A small autoregressive pixel model, trained from scratch: 5.54M parameters.
Rows from block 5, named by matrix and row number. Rows with one number belong to one attention dimension. Each number is 500 + 40 x the weight over its row's rms, rounded and kept within 0 to 999. All counts start at 0. Numbers have three digits each. After the name is the row's rms in percent of the matrix's.
# q: attention query (model.blocks.5.attn.q.weight, 192x192), inputs 64-127
# k: attention key (model.blocks.5.attn.k.weight, 192x192), inputs 64-127
q.56 107:515492515512566543561477473513495486506481512454513481576497420455452482527541514518455513586466547481503467558507468513470456480473501526556497462565514495511542407508554531511510538482527469
k.56 105:515470536478473473478521525465523508475538548477551469457473515512519526551498467506533441449500484441518538454574528481493570464496526560487483548552529477515499467480519580503479544507461463
q.57 118:407465472531491412521520459520448534496508479517604514474544563490473538557488521510498450528489542526583510549512450627453532554422537527497543507490565509509533512485540467447507496467506491
k.57 098:476451486477462533438490540514492506480487418534507516555471529467515528526576581521486421484518583507461448525496457487503449481392514537541459451491538548550499536481534514504457516564503548
q.58 113:523543520452563562438509479554503520489514506460480477495512537507424551473531441559522509548533550490457520528507549557450460447507498511520489485459481486538515464529466567573583552416515452
k.58 106:421481550475490450502546522534464522523529507438473488447474547533603421475552492508485550497515539458505470480485479548517507603540515527501445563551480463463506490433521581493425509521534523
q.59 112:503478463507461466459512435474455484518479514555511492417496504466510565472479469402516563407552451434576495432519497486556468584517489487482546466494542489576582492477522546493516538610502476
k.59 097:432491390518462491540492506496532455526531479506503413466461475471523534461451504529450466480559541538524517432526479634511461504502417559526489528412494542558500519543485521475480473493512515
q.60 117:394471530525507476532431506522483538477489514506448499520514494437420435494511513509519576535526539483476521519474506518501553491500502588496549502528479465525490530485428454502526480512464559
k.60 109:519536466490468458498501485550505487475423469401453413541542498538461509487462485486497460557544601484539493523516552507499485540479486487501444552424547506596414482432560529572528501422533590
q.61 097:539538524519521474585480529515535482438462502527539584512522428498485566473498493460493472526485455494514497471475474514502416474481482464501479515493455527537462442512511532431526454514537512
k.61 100:534505458501496534464471421495534455501432535489435448492468535486497488441442519471464552466482498554470555529461491489517468517581526485532484449462496468478500554385496537465441516499408444
q.62 126:533505468512471540584437536559527480521502453518473505498463496543537578493379479577467497435496464512526476520480451480471477505506525410517536492519450504534437448471489539416477527504423550
k.62 112:518484534471450461492450420450506412475553514487535527501490511462466472507502525448526440564469559526434502488376502569418538495461493501475449467499464500501533523529538475539585525609450448
q.63 095:468515520484541508504550510488561465473503455504552496538447452649413449537493499546421506492548482452506552436497535449507549501464497484506501467535518493450497521497481528545464420530482471
k.63 089:456585507486473522497532586515557521512564556544546515538522491498489504419519535528434488446510427500495546475459565458535590489461462509457507550493496537483437506481497511502527534517505474
q.64 109:466486532485526585544530552497435522520550501500464503484523546509539438470466464467466554492506530553439468544443503464463524440458526514541550553547514531509525432502481497507495539491550426
k.64 100:434554496460481586547511557513511570443482504530503550464461530484495544481499520533483495507559498537459463498459474576539414487563535544482564523506486499531502572511522436490516512436549486
q.65 103:394525474509469506415510518516525544504461476508459506404505501513519448447541514471506642542438521521497545449586484526419438556525464553436480476557508496507512506512506508443498602515506497
k.65 092:437502400547536516502464549528460462452536497481606503524436517480470511468482523524484501525530524533474424478550488474572564524474532535484487504523497544478457545471491530507466504445440465
q.66 092:533506446484434555471484464558473545559504459503509476422501488502506511492521489502548581497516469440558537472519490522432504505490456553458507491530520517551524478513531556459498531529575487
k.66 101:453561497493550454542538485541497506566492474469489495454472511480465583559442558505534480563546479528389562526541546513463506470454537531431579506536520478463432456516454471499536524438583499
q.67 100:504457536504527480546529568467488486505491499441503513468532577454439510465529487450483529450502487497447461466535487570405514582502502464492476530518501500486414486498494483473465535530570533
k.67 104:572450502483518501493485532454511480543459500509480476480414506491510506532523524513494559476538557486404525441514538548558540461472498546572530443552449456465542522458540519521505475455564488
q.68 103:525496480528394425505525519440486484573576531568405465571471408518506549551501508422410545456568521448467492520458464478493512478468559548488527464504506546540548544523436468472497492544579542
k.68 097:514495445539595559464497520533580494484494528522458494529512474535452553509468485561458480496528462515468472471459527449535454467476585469500469503529507502455432535461425440510516530542582496
q.69 095:479559470539456469547472520531415513498554488471482579542512458547444495507491562511475522482574446425483515446579520473482510406504445526454460516461519505488510546493441482490594585507516528
k.69 088:531492509522536515450536514467484488455497453456529460587487419528529497489496555521440532445469553505581530480465546507547509446502524546492586527516500471487474466495529473452462503471458470
q.70 080:519501489452510474521534547466507461453564540571487508518519490575434605505521581515471523504426450447484541510495594592572539442482432513418450523411506545534454548526477400526488478495484484
k.70 082:541467518510503480471512551515499540521529440506493437543490488417528397539518570456535530479518546498533520508495412542498514476560538488458497480478539468479539511500566473465469469466531452
q.71 093:425487566480466527513503491503487564529537387451465448547483496489476449461417434488501520490494482490520512397441557501567503538500501567554498480484471502510540475527490591435456503532509512
k.71 088:526519463438487544445537523490476445484497489477458554523486483567482559437501512465456467521503508494420444540471532504476559508469521507455495502561465551509469537489461482552590501436534484
q.72 120:518503470512469541486451508525495451483527506422479443572539478561507458522443508489464473453508514517502492532463460477472486555491559405531478472421528514518482454478489525567517450489464504
k.72 107:456478510498517562524430466527535491485595487486538457508470533468479562405543465500496474511594481512527436526531492586498490579499505501485499464499516502465532521482490466463511476442533392
q.73 119:456490512472452561597471508471572516531549449443430502495498539451549471496473561505517505549462556473398495472494568516419540473442520505446461535491505518483437540498493450546497501537497560
k.73 092:549523532507449459606527481528472527503463491489626594495526489503501493551528488481494462505498495477391531507490551480517491446489515453469548521463482580501495504481513441505488534525476474
q.74 094:451555439526489503484569505493418534511475534422492503518499510465434540492465466520473490450442505490530491558461471459546515523566559432513520499441537504472503496530506507584491494469480413
k.74 111:470555434573496521546518503540497496496523491502494424546520585472572525461547507512542477496463504502538546597524523482462458509483451465430501496462476547520498545486489464427453471515569474
q.75 109:475515456456520500531527597550496559474454475477493566412473483540494495552423487500539438518455533514474481509501468426508525540467524462467578549424495520507475455417472545507553535417524463
k.75 101:538508508540564484519426481516544448557560493493447502467493487463506437529398539544497525470488506473472484502527567436440519491549495505467529521453474524530465462508466507523560541512483569
q.76 101:455560523503519501518578459548475615492540506489457488493510511459443450488546517532561533488439515504486508530450480482373535403477493424455480472534489538513528535517497512470489541497524524
k.76 104:547447466511477505561519549508484513502466467547461464453544439494568482519542411557528478471489479513581529509551569529500542459516536467485522452524510520486484531471492537456491498428456537
q.77 095:525422482585523463446487448538526441522477555496457487423499581490464433499486526598509532462525479509519532558504477529424469502497513500510540464494486459499494495529487511487556515483516454
k.77 094:449477448534512431565470483446476509477550476498480533541503441444535492569479416556545487525441545417433482567472491512477496494395538512450465550444455476492503497525555510495458573470500515
q.78 098:434504493533379451477483499556476526512528477511573541479505539490466560511518409492510457499499522428512502569498530453528522509519526454475481529505464528571519518562491475542532498531491487
k.78 095:454549472557492429474516562518474477444463497496521456557484531511489494486416502517484478439455463596607461491457454509496572460549472515506507571472456517422507494443550488488494507508491490
q.79 091:516505459525533510486568474560478523518497560566522525447495512392591487504513487467517415426516569485574461587522451411456490463498492463416501466515519455568473475465463498576522551503436467
k.79 091:457501463528478529505440556477558474502456504550590449502460489589500434469442489519535593487505467506556474500461522492501494485503502499501537542532503525508511553480486562515488469547456475
q.80 109:554529625496474464550460555573537478482493509504508441563553522557580416534500447390547483531502449546503479405478526414454483529482458443461523509543437475507483512499515452528536437474435526
k.80 107:551491447475513506554493483469555465468467492564417463500476530510511510498409497508466545449485509519535526482559510461534569446524517505468466447540517476473519466518467555526464480579480534
q.81 103:431466542474508421439522481485474515500507456490511509441519540485443597467594484554488463612499491472502508487507498535496504477504549562478534500475504520486403542522604427427498535547560514
k.81 104:511499435514479534448485484436524551507461480538451434489514524438449542479561432572460504433517492457530445550525493542472473499502530457493500507631519463529503480411500552440515510458499500
q.82 102:544468566467519482491535443441538501513473486507551522561476460571533486524496521527535545516472497520448487546538609506405499492492479468582492511591575540538505485458474554489477543397408468
k.82 110:521454464458512503533518515578535486538531618450553453488539495539490482498507512490486546430429545468468517508488501619476520513459537429521444450500470519535486485528538569534472473442499418
q.83 091:468535581488542498467542541502556524474521499513588450497533462442534501477516490496488557504440518488487532553533463412493462397448470502488514474531517491521504555540497526506472484538518543
k.83 086:431524592575532449627543578479441536480506507505544511494507468523536471538495476504433533544514521519468441468503486399491485480538483491467521496489490496488535523487506436511537542461548551
q.84 103:464422455531475493409584467504422519492476493509479512519521504516463490458526461474518515546523488436520487520522526502508507511512509546494510527433494509499431504501529542502480507455485509
k.84 095:471496473490472552488462559518498511499532516517440513479488559531514485453552505545458508551453529570486523466473494463517457471471461494447443522536472455467489510530385517455504480445570459
q.85 098:484498498506532458429480510495505532511523475520494553448409522471527527505471481580518501511493486491501537516540530458504474532541494462569501506448397447574538464499538509484470532526543507
k.85 093:504564549467504519515584427479454477464486474484496510537571440529418595467569467519555457457561509523534548567531521517500486412440493554491560555473475568479542542516466459461506474522520491
q.86 108:528517484482562504482500500535387578472498575576497623537441444490459477502514567395485478512493493531489509449533531481493521501501521513503516556525582501424515540526441514493503504483496479
k.86 096:436481493565540457550552500563489477517464520513504481440531564449503510449501467548495529464522430523625481584549508450489511459514573503475545495438475459593512559458511453514465464439458514
q.87 097:625543521522520555421420539500422442429437487468440529506555474545562498474479492491434456517531464429472500469499468501546493536536499452573552518423543498488454511562540569485492491539485544
k.87 093:449555594556495440470485484434524453417470529430529554489480571470468421505560474503486463511527469538492469491468485520477474464479525436523522437520506486522466559488466509515520467562505548
q.88 114:483492452412462513417475435553500500464508489516529536463546544476439502531497535447488463523492511490480572439451556516505494502474528540519564474389530469537569551559566440452511563585468545
k.88 104:484508502473458483438564516540505543515497574552474482430489501551459485421543461480472425534513488454499458541516446507462454568521482538531473456395476498496482576499552516499527426462513531
q.89 100:548469522519432511598552485485528444548512502517512508525534457530441543455489504504531497437546505488482424548465378542542534467494485446496485501481453443466576529530507505527507510558463487
k.89 089:549585523576445438442386505521451470473529519521440492515517445511578445477493483530530499517578575460481492451442461492431512503558550550514542471485540466502560497541462509550512494495516512
q.90 105:489515488493552476510485495492550503556529561490498509395452491531471432539432538550472570500482522511472551423512467484515510495493543446558436571524518557496543530472519466463545540458553404
k.90 105:552514563457490474489471477518518454552474495486522544427555476505509450474479510447533547451496505529578510555494517475417550486477522478501489476519595533520493542489511493535523474503463507
q.91 103:449518421520518427536480510474442417472479525557530549432499562527513503506484442488468502495508488452604492552478452516481464579530527548507497509404502525529509459484508468450545523551583524
k.91 087:485511528541591466504511483507500561472468480507480517579508541509503447541467473536524550555526498520530521599493535459451556483453466579529494463586591539492519478513509491469503513462577516
q.92 099:503512452519438561524487518444477539520470467565474538490520501480495432526563510452534497475446515516482524554485487556512488525462589492439490557372457488477549558458517459464507512500554486
k.92 105:562479548512528433493588465517487498421535495521520518477468507492480531520502445513485477512547461484482467472473515514513481568505525520512469466598467497523481518480473525486416477468521433
q.93 100:471497535506580532433517461455490509491528486437539501452531446493476402553513528472507493430497517539545436462480537516487543465505575515588516527525527548449547468503525505524517512580504468
k.93 102:478537480529537430556459594499479510536572481545492499479520561508487500492507514481508524474534522464549517481421487584422492476542463564463473585491497435476443408513451482477483484524532533
q.94 098:526445516487460489425461475528515446497485480539532466461506574551474496469518530535534545541510455449522552489510548499506475490539463479500468572401508468517444537535481504480496544521448513
k.94 102:528426573532464459555449497477492468495528498492496451538541498550528393501462494562484497489516516556473466449520528490436471474498499489522487531427559537557527551486480491430482489490507492
q.95 099:507490492495543549461439516480550499451469474531436574501492491462532443493580481583532598477542445520602591513537575535518497583503520517515506509464454548534495524530483540430479505545430506
k.95 103:543541562552504438508498487447513544486497532516439586466522486495573550473491491454501456548470484477461482485453482497522517528456540501436500569451464503474481490489446501510506543461508526
q.96 088:475529455464452508518474474438501512462494549514492470453573491526495578536518489505452562477484499477545489526464514603503412522500520564483529544586573521454530535497525510439430500560535492
k.96 107:456503431493532519529485448532491461488472507516527468498530513494464483537448567466510496455507520551509464527502522450560481523482455480475499529408433501454536566495455438435450512480517471
q.97 109:566463489518521518497464533527480468476448486493466498543497527442470576579499480538506506512548498516473522579415521453496473508542461590405468521585494490477436535550444479536486500558497531
k.97 110:577466522451517536468470491511537514504509482477489505425478497563522509434527501458574462496558509508470449474549516560404433474491502544526435553534555486458521492505542549551498463543554482
q.98 090:452510530488477582481509470488520469509506494445433452519508550527457479566525576566479584544501490438439470511431572493554558462527511534483495493508499458489450534510520467495467492542420518
k.98 091:413505497484456541473517506464516531474471515533494476533514521508583507521498459575553509564493418508544521517526501477567514438443587540460500482495476532496487491546548445532470485395587519
q.99 091:382510467519475504543428533534493427504485459511449534395451510534555527505500502472502539475508538527585442547472456441522486546516473493476427522533470522497488498492482527551535506543527486
k.99 094:484495509556567476415521504541550578508511532503464475560544492530464580457542551545486452530491540528508500468476475525493559506473487507571522539557466470466496613524556525534454491398450509
q.100 104:510533526501555416428544517441446530494524534532549517440483491435552455489504483447468462537492560542525493520469457463491501481474412460522448426416526505443626495456475494498433475513544537
k.100 099:538473524478548523492436571517602475473509527478491491419494467527472582535477478519463525539503502557530521551420514489546590515467526475483482490479473495516532484542554492469522498505565502
q.101 090:498437478441512535506505467492472503556500528436437430534507463543471525442466474451574458565519505529437518506597486510530486461537428411405498547520487528570488532505452541456488500481519597
k.101 092:429522502579464498434493482457526543471447477513473470559484471479553538492577473469509520506474464522590513553527486510498469536585501466542508513490438574520484458472455482446473462470490536
q.102 100:399479464483481506507490466498512482486509461561520488519455512490479494463535515508549517502462493448480449592561467512460502439474576490475434514513544527398480484527526504501476439515449482
k.102 094:529484472468497474581504494502494506500504479507506477518455470505435488482482529516534512531485474483577539489486569430498587484516522534532486453509573498538496486521442523495483429469462426
q.103 092:449446547521470403452502463496475446508556460505489449452506478495448517486539419511530503510516523479443431592480468505485549465431478520449478465499443531450477488554487524458515515423456527
k.103 098:527465512496570562507461481446508548434461526466477465488502410568371520591442478475540450510456484489525550417518553513534433469518460538543468576514475564463489503496428479489450460510548448
q.104 127:558470561491493513424484497498476496474521524453528464516485465488441492523496540504530450608549503540444523455523527479485539502527508544534518514543464463522547491518482422554477474471471496
k.104 108:574514498489492490533477510441461536504524538483528545542525505503551452525451502484509526482498501429541486474437547434526477502505532555498471513557513518479510452509497584501503495598535486
q.105 101:409549579457512496413584507435562509525515531541577563508509497566500531492495515494483441449395492481490509389501429476501471494511539553555535480590439520527512463488509524459516490488490493
k.105 097:555461491486566492458519504517505616498474477457486591398521489452481479495552539518508519472418506458457507492546493513483474479492488471502518530535518474482535537516435532501557531534510478
q.106 096:414535413540425497455477494466529463430490532500532474509459541494471533533490468483459531536516530576593593448454524509499574546504496554450496489518493534522500578446457481457509557500446522
k.106 098:488496447532500546533490499577500565509568452469469452528465474591537500521553529491486474537520466507541500522432521498548501536460530563498447527532482567481452458533543528436473519486551560
q.107 094:522507374506520532496484430511572521455507463504477513487508540440479453511517481543482505418543523515512477464479444548482517492507497530463557447484554449437515561447538557502525567514444497
k.107 092:489468498477568499572442542444504554532496480540446569537475478518548466515438524538581518512398494520527498492445472490435509403478527530465507503538517524540538479519486506547527474420519492
q.108 092:416472533470533455517531530535437490531498476526534519454543483508560510492414473506479531515479539439426446477523566522356536565457456533406453609467586432537485503487544480530537516563517505
k.108 097:500506450613546473488598493575492538498545519459512505507517473514464472506504526479493492431462448468503544598466480527542466479487496458509558478541485509532435473525457527577471521544475486
q.109 093:540552419457510494502416481488503509518500460431481467506554571548523497505539513546468525475436454505526551530460534502483486572554559509542455485483476508520406489542421518461458514509457552
k.109 097:474528485444428524501516505492514544580481542523486497536464502541490555508564487438487495523469530480487532512460537584538466480496474501539480498502516503531451511531478488539524470456501511
q.110 099:428461546531493526509489465490490463483573438527460539419545507593461484506557530512443532494538479526412514507544550409512463475568555519502453505480551546472528552492507524456543507513453474
k.110 102:497495477504572459568534571555488506495499422506525535503480452469515494478446501522540517492535475489497562479541489484459474508523611474501519485520563543497559556468504583510505546487476498
q.111 096:487469539492447542491489507464538436503500578520506506502514443514425463525518505509520570536485553500562560482478474478479479509469498526488509488492560431592524586496554528576568528530435483
k.111 098:535498498511514503486554424549445580525539523508546500466496433484487470492484554490437517472539583594417454529524479472503437498519532528550547452452506520491472497499476427469441550485454546
q.112 120:485509550469524475411566504445492511602474503542528448445541415434477529475552517476540440481471520512435463378477406524470488474479463503458530492541459491565561511459474405532536551516483466
k.112 097:602474508490469385480442480490512496509467551507495452558516581536498510520520481512470491474565523468478492556479525484508579503490515485497508489415499454514463503449461455515521528513493555
q.113 101:527569519503532488578443487571518432460526548541481473492505489591525536518497507516442402419473517523486510506503462508462478596544463498518447517456533481559526575475468509524517433465465457
k.113 108:507453484527552531423437503491498618447554432492561499526529494512487504492454515463463549518567468504416469502552533501470506521468534548485500504474506508491415479443516572423509500506532455
q.114 093:516504503454459542489503461544568487501497545497460479507486551496440558424503524572457534537518484480516506505528444478532503506539477576496598463454583486528472483523560578465475505543521522
k.114 104:445500482498528516486485488503477495525471491534448454574476585584538488497542542442500455406479537562497468441530485391582440453514500482506466522505585475474492472456470471475476485553467454
q.115 096:468522497406546564519546559514509529523526489541525470466472459469487501421478485495526454544579540467491516470504438475528538482487547495502492440585489507427525490481453548508397528509492495
k.115 097:543507576532509492518506496554526457492478457504492446478503492486573483416511539520520506502511490425500447524542477517439484535575464506460473469497501500574493478546438525490518534519527526
q.116 110:395458465447541418505562614454473564513466481491497457484535472489498577485470545495515594502479541513405491488521511411494451482517501553487506441471485452486518563483535495504551473489478498
k.116 103:372469572455512463435524533549509559464468485486588493517466420485508550479488493463448515499484461522484575441493484479467477466533536494496545514469526533526545460472526509472491536537460427
q.117 097:549486454431472498526588515518541453511533497465449498490582526570466538421443523482467525486495525461518517442550484593424519500533452442545412530574497459533489502459562453488444503539490499
k.117 097:561494473555507470515503490519534536459521477530447509518498593506492460438467453506432566487455482556459516577524469490487476598494494511561556491476536545479530460477458520501473500538522503
q.118 096:570516486513425604508523516459506466456504422499534624426414530516507472519501506553524462477524497500555542502465493483542524418513498475447445442525502525545453578491597531493480521498449500
k.118 094:477529477499454538476419516485456481524495497504517492525511552490578547473464520552547502544547527522469548489504450531499535425456477433513474492492534517509486460509521520483527514498568427
q.119 098:599545441494484558509484518519490505510551474471390525547456428523539455426471489456419524439525485538460506545500439597464524484490534522486505481499526494537482508518535544535405509493519522
k.119 103:555555487459456595484476548500562438465502461512465483519525469601461540500409508557533479479508494555504409599414529597542556540477460503478463487497521485482536514471415543463525492533457483
q.120 103:571529514482486491449542491479579457527537483544521495525571550524481502467561479447523494438507524484492463539543465528550435519495483527512443498484519536525493476466546534503476482495491513
k.120 108:555488460509488436507548540504520430506523498570471492466533421474446449541459491521489511467573515446517544506558544561499525522523512462518499453541494492496529434442592512493483486567459531
q.121 084:529520536491535494482526407492485512457484501454538507495497485557468524494515506599440503485476486489527525564491436410520524478450527532537482493489494507489577412410415522493534544450486482
k.121 102:572548531488529509526472585538480488492536559436501516499462450474521593473477443453452507418520515524498514565462481458479525565433477467547536488522481513483489567535442527528560469483475499
q.122 100:443470422576517551423481449491467566517518491514480500501525539486430516561497519511493531576552511469490444412500524546529579551498510539492544546531486503506461515464511498500487481485429514
k.122 094:499458485525557460584591518531531508466474501526488484485498476520535461586524486520471544422464504544502521516505510424482511441409462461450465483504518450466573533503505467460504499497528494
q.123 102:415554549594511528597545496499471515505527480492455512512414496545471494570544536536493599515467494544470503504518495471544477429533529469524536482488517519474443562495455484477509468389570494
k.123 100:591520505482431439573489530480501573545517487511447528483479483532522476464573532476455521544512554473500482398533451473480506541471560575493489566512510513538454488567459462436444507503504529
q.124 099:520553445488530525547496482502525487515469517443537455510488452511469554457479548491449490601530487494551527444416477585492442523434519505502430483497528445550464549482531508479529442492458502
k.124 098:537430485441444524548516540509454490482536531451464534583506517516537448532485515561527510514534508468523504533543542544515542567436452583473498450498473433467469487492495502462484482510481516
q.125 094:567456515492483511477516443514526467509515504483383484517508560450500497490479525399607498459482432529406444552525531548458418513545468489536521488493525460509556463476553473461475492400515471
k.125 094:571503474538507464511494582452498435595522477564480551573556530500535515533508458490498527528453541516496499485525463456515512510435509541440510495441397435498456528489520483459522560536513577
q.126 086:488549537543437534500472576528553480467526541509564471530512399506559556504521435522480529498514534531487489471507443443508539557501506531468472504557543451461450543553555518506496446545434479
k.126 087:537545468545499437561497532509501449520463483552527513470535475515463489415533435506567525452479522496525484498515489449496596457449502535477521572453498526530470522495498447408500501547449465
q.127 106:474539430506495519500552479438600499552490519520499465478469454443458455451483504464510410439486462482504468484534467501457558519588582533473513559450523454506501493523471592513549456520504445
k.127 109:461450500482477505535507436499513502501529520469480487448510466529493444498528449483515528523474523474488488471548561488450445516444495513515514520466502456539544494508497475437477470465529485
q.128 096:519491406530574541564532507554518556534484573454543509467515459530443516527516536585492543512475491446456512501521494438485401557485504461528572499449520498507502485489465525526513541493481482
k.128 106:497542560536475470495469493494506479470525553501522503430512468561572450519476497532469469494496541499526466558494508453436406378472484440555483531518465536459457501499556491406482442434496530
q.129 091:568447476422539547443473513448557537459445522500500535465464502437504467492550468531477465531477444527476517491472430466536505462545493512480491538497500613590497487479605524468548473444514495
k.129 103:482539479516502475464507461483548555569427478487556486514454479489415510507533491480582465542497494495553477505460505475504496553521538468513502490530469495478500536484524573482434475490479536
q.130 103:533517455435454504445468533568454500529549550544507516541466528576484525496510482498435512433529500555464545523448473501558434515529461476439505502469516465440536590426447529481506510441439506
k.130 104:529506583462515535500529476442546461525452420546499520459541449482511478550450532466478468510546640522495406499516524551501535477507561552468430527524503539546504496515470576484450491493502463
q.131 098:450527499487502532485479506457546501524441481459548549522526531470545539521453414485477479520469537482527401504492530486477479458471520486514493461528480517480500535441622541503548476474471508
k.131 097:588503461489509554463528530513477486535495555507477371437511525450560507540575575514503427497585539519484518537496439462528457423529463517493478463460530456549500456551479498555477498536497502
q.132 096:530443565418516539502516503507588517461423500533514466467465540512548389485477461487466497435533494585496480522524546501472519554512508528484444505530404434426536563503510501537526507499485461
k.132 098:538535461505490412534508550436470443504518522451512572457491516504495413437511489542449481465499532493537496529505503463501489518494576431414556448499524535522495501467462535510543505516497511
q.133 120:507518529464499526518454481463560501558421494511520477372496536498506536498488542594532497482470501524492491472472522501451547524463526437540513476544446486496514513484531482381483483492506475
k.133 126:493479495555525434486544401507570520493576479520484410455514499532453527390456521524491509546472519526532528484501454499450569490422483469505508477559449466533510507464540478512495564497404501
q.134 115:539498474460494493498421506533490498489471462527490465422459552488485481553518456498428529457472471549500445463485514453448458556509559491491466515475488511452489549599541537471476520480492496
k.134 130:460498509471464558526515511487448495454500552534478587537507483477490486493494510474486536502506481572451466586495529500550500465535563516462513538518500553485500479585500519471521445554512443
q.135 105:529527500465538488479461532549558454507508492482497445412526466423488497515569473456464541539446555548474420493520463457504508492431522535500542487528516505414460546565457482508538562472411529
k.135 108:492493447499460497480515513488490502449509507524477545561560500478564523548494454498507518510486557548474563552500464474557507533535560559523529582506519478482498517448553617512462496551525500
q.136 090:460506527503493534451479507486537531479536549572515474489458487452451486474459542497515459453505518502456394447499527547531452492499500457546500476455479480473463533427522545517429575505540523
k.136 105:404516461496514551449435580537522398564523512494517529452539490500491496489529529447441532546440514423442489431528484525549530483524512459528471469534529451480500514564463446400487412495520496
q.137 098:570536459492460480485499512521520494497512555571573472517531560510560400524473509529471477493500526507509493514461491416523516567516477506500510462481468490529544527446480547557449528525446495
k.137 102:446527492497519577415532489449410508429519416476514498555522416472498533579472516466477508488501516538464511471518519557566519524508519511480506480442538530460492518495521540561524487556455492
q.138 101:511478488523523543544486519511441473560506471511534525507458495521486541460465453465487463585473557463486518454526517458502492565473523471455486495519532516460578502572596538493503449533531467
k.138 100:535473552533426534476482448485495452517503496517519553512588458479543471456479517577478513576499553508442551510473498497464532486502538514508543440476602516500540484472498533510490471558531504
q.139 090:475479494524576536508514543556472551478516560509564463464593499465456526436481511542387439554473514559501488567489515526541497397426491486558545525463498560488475513550514492443413484489491526
k.139 111:505452463452463492511585455447529491526494468524527509515444420423509551449503490444525542537514531435469525473480495485485540459462612479464463489502554499548593500501545549454494515472510596
q.140 089:498473606527518500498476582592468574517520556496550470453501442451459467470454540515485392512520467484563556454549555565527489512514460425508448477560483503547522470517437460488493464481483449
k.140 103:489440480516519573477540456465435480509514540520429518470489551416490472541497526522510482480466498598473549600525530516397452457497511497487515532563502577538392554547483479508522488486511489
q.141 112:495520455531491493521552555563469417464540453539434519505466539594488472501511493477429523509502508525485451525482514472537403529558573493437538548528481484451545470508453441522467556526454519
k.141 105:481491464539410433542500476490464501534457470437587521493551484483525526521471577479509505470477519527484512527547490539544497452498499531459460515546524561479495511501500552504565617528545452
q.142 124:503506457462452512507465451412545547561447448439531503499471476494529492522480493537454514487526494443495505387482509461499467523489526544523502424503523540483514524484567540426424515490498469
k.142 128:476552463530617463477552526507532472544538536531443472463519546497506542480484534509499473515558501531482534546493482432478509560468478512519467495544505526468570483507429527456557499534477483
q.143 129:527488480430527504528505495501481500479470460518497476452467526482484493548484459451353500470469505487477469524523604485527455480519502505481499532459552510434480515563455536560530563561517496
k.143 129:419452495486448614488464508464482558460446526503494528576483484507481478455449441477525545496526448508479512521498490539611562469563538525533511489516492482460536485489493570421501483479520467
q.144 094:583510465550496496522489455556513484488516510524540556430420486559496516464497501491537517514491503494401501532493509540492560544575499543471511501531464479465513456548413508412511521518483496
k.144 103:546458567497424507423482457484442521445516520451543500559426550556452421502484562493445487492428527489503566452567540506445474429476609475509516484489480439521555561535491466482494525501544475
q.145 112:534485465539526483501563497514390494529485510541573491496483457546502492506493509506417509460496539512543513434521487435521490467552510531505472508541526448497559503410524451413468487438486509
k.145 105:471550430501436497446484490462550528481497517481543489497554492481469468502522424421536551531487531536539486492571501457458517554543488504532488472549410537500480528493436508527532468501509484
q.146 105:458512564529487494579448521472473501504500541539537525613457505512519478592504500517490472552486459481502491393412552387483472490460504524568469516532460489436484498440533450518473528483486605
k.146 102:529515506557521463475534498528545527529493474451461553456509497561538500538517455464531488548532577540513476468435508406506508610483545524517536455534534539519512483478539481428530526533485483
q.147 092:517517454511467540480484518548394417509514557461451483420492483543431541484538468514536481477521552512508493515524470569462562586540493542528466486493527499492494498420523515476499549545430595
k.147 086:462516515533477386454501486507438547497484535435509459540549491448521484515493482518419527498456417559516478451454523483496528499429467515457479496488455488446457597470451492549497476500472520
q.148 103:439500488475485536551573461567474527480480444515454485496445484495447570515493555531510501487497443589507568532535557525495500550542483485453546491479501510492496405495451522531515543513406417
k.148 093:511464506475529480503479550590588503446440499546421498515554563511464509530535479458522478480536562474472477465551482428479500587538607492502473483576484509517478415519531493509469468502513548
q.149 092:447530570465458487519594451518462535556524466490488546488479537498565482560584502459552541459535526473556498549448509492421547442463512450482480499474489514403549491528533462523427498515522450
k.149 090:537481502508471583512515526474468444481478503509501446503557562530479524492537530510436418496496496507487459504517381561520477537512508490511419515497476509497483419544475523487545536457474506
q.150 104:509504502568548507516504453473608513498501555532542471538509466514467563462492481451482444604521517481453526495526528450518487471460465495463535514620475544512563447506506468501553453532479507
k.150 101:570470455566506448524499511475462466467433514453462564563521507508452487511531488547470504455510532506523566522431476619472538480578553503494524458467496458489476479523467465585504469600454468
q.151 105:452468506442465484550398493434531541545499486472536520457507522492496527522489510483496541420543467520566529479482542514583465490510397515561461507445488448548537522552426469491427508525509439
k.151 093:334489508475502559480565521490418510533553473482533525509529480462453503505490431513521371516474499511532493558558516428543448494530531502491479494493564486515575454501461478503527408464520399
q.152 122:509578437521460523470502543459471522468494512490538466494466436479468594477519463526468480449507468504504511469526488465524546495468525490509520510506500509460471489417479423506523530513514496
k.152 100:473475548443479523405555539559526432512502460447468456494488542472559512557484492493486546554493568505481478537481472471554458500482452575476471487458428534517457476504517510450470429470529559
q.153 107:583560526495495498510567468529456587502465536431494504378542394477515568457538436468531509443472504480507536483472460492395490504537449565505521452553495544528521492526498471481515490492495526
k.153 112:506494461476496514494534469503432446471481513515508525560512480525463541493523522508487496545502479504544495418464507520536518534443576482512491551456529517500412532454461525459513515539423489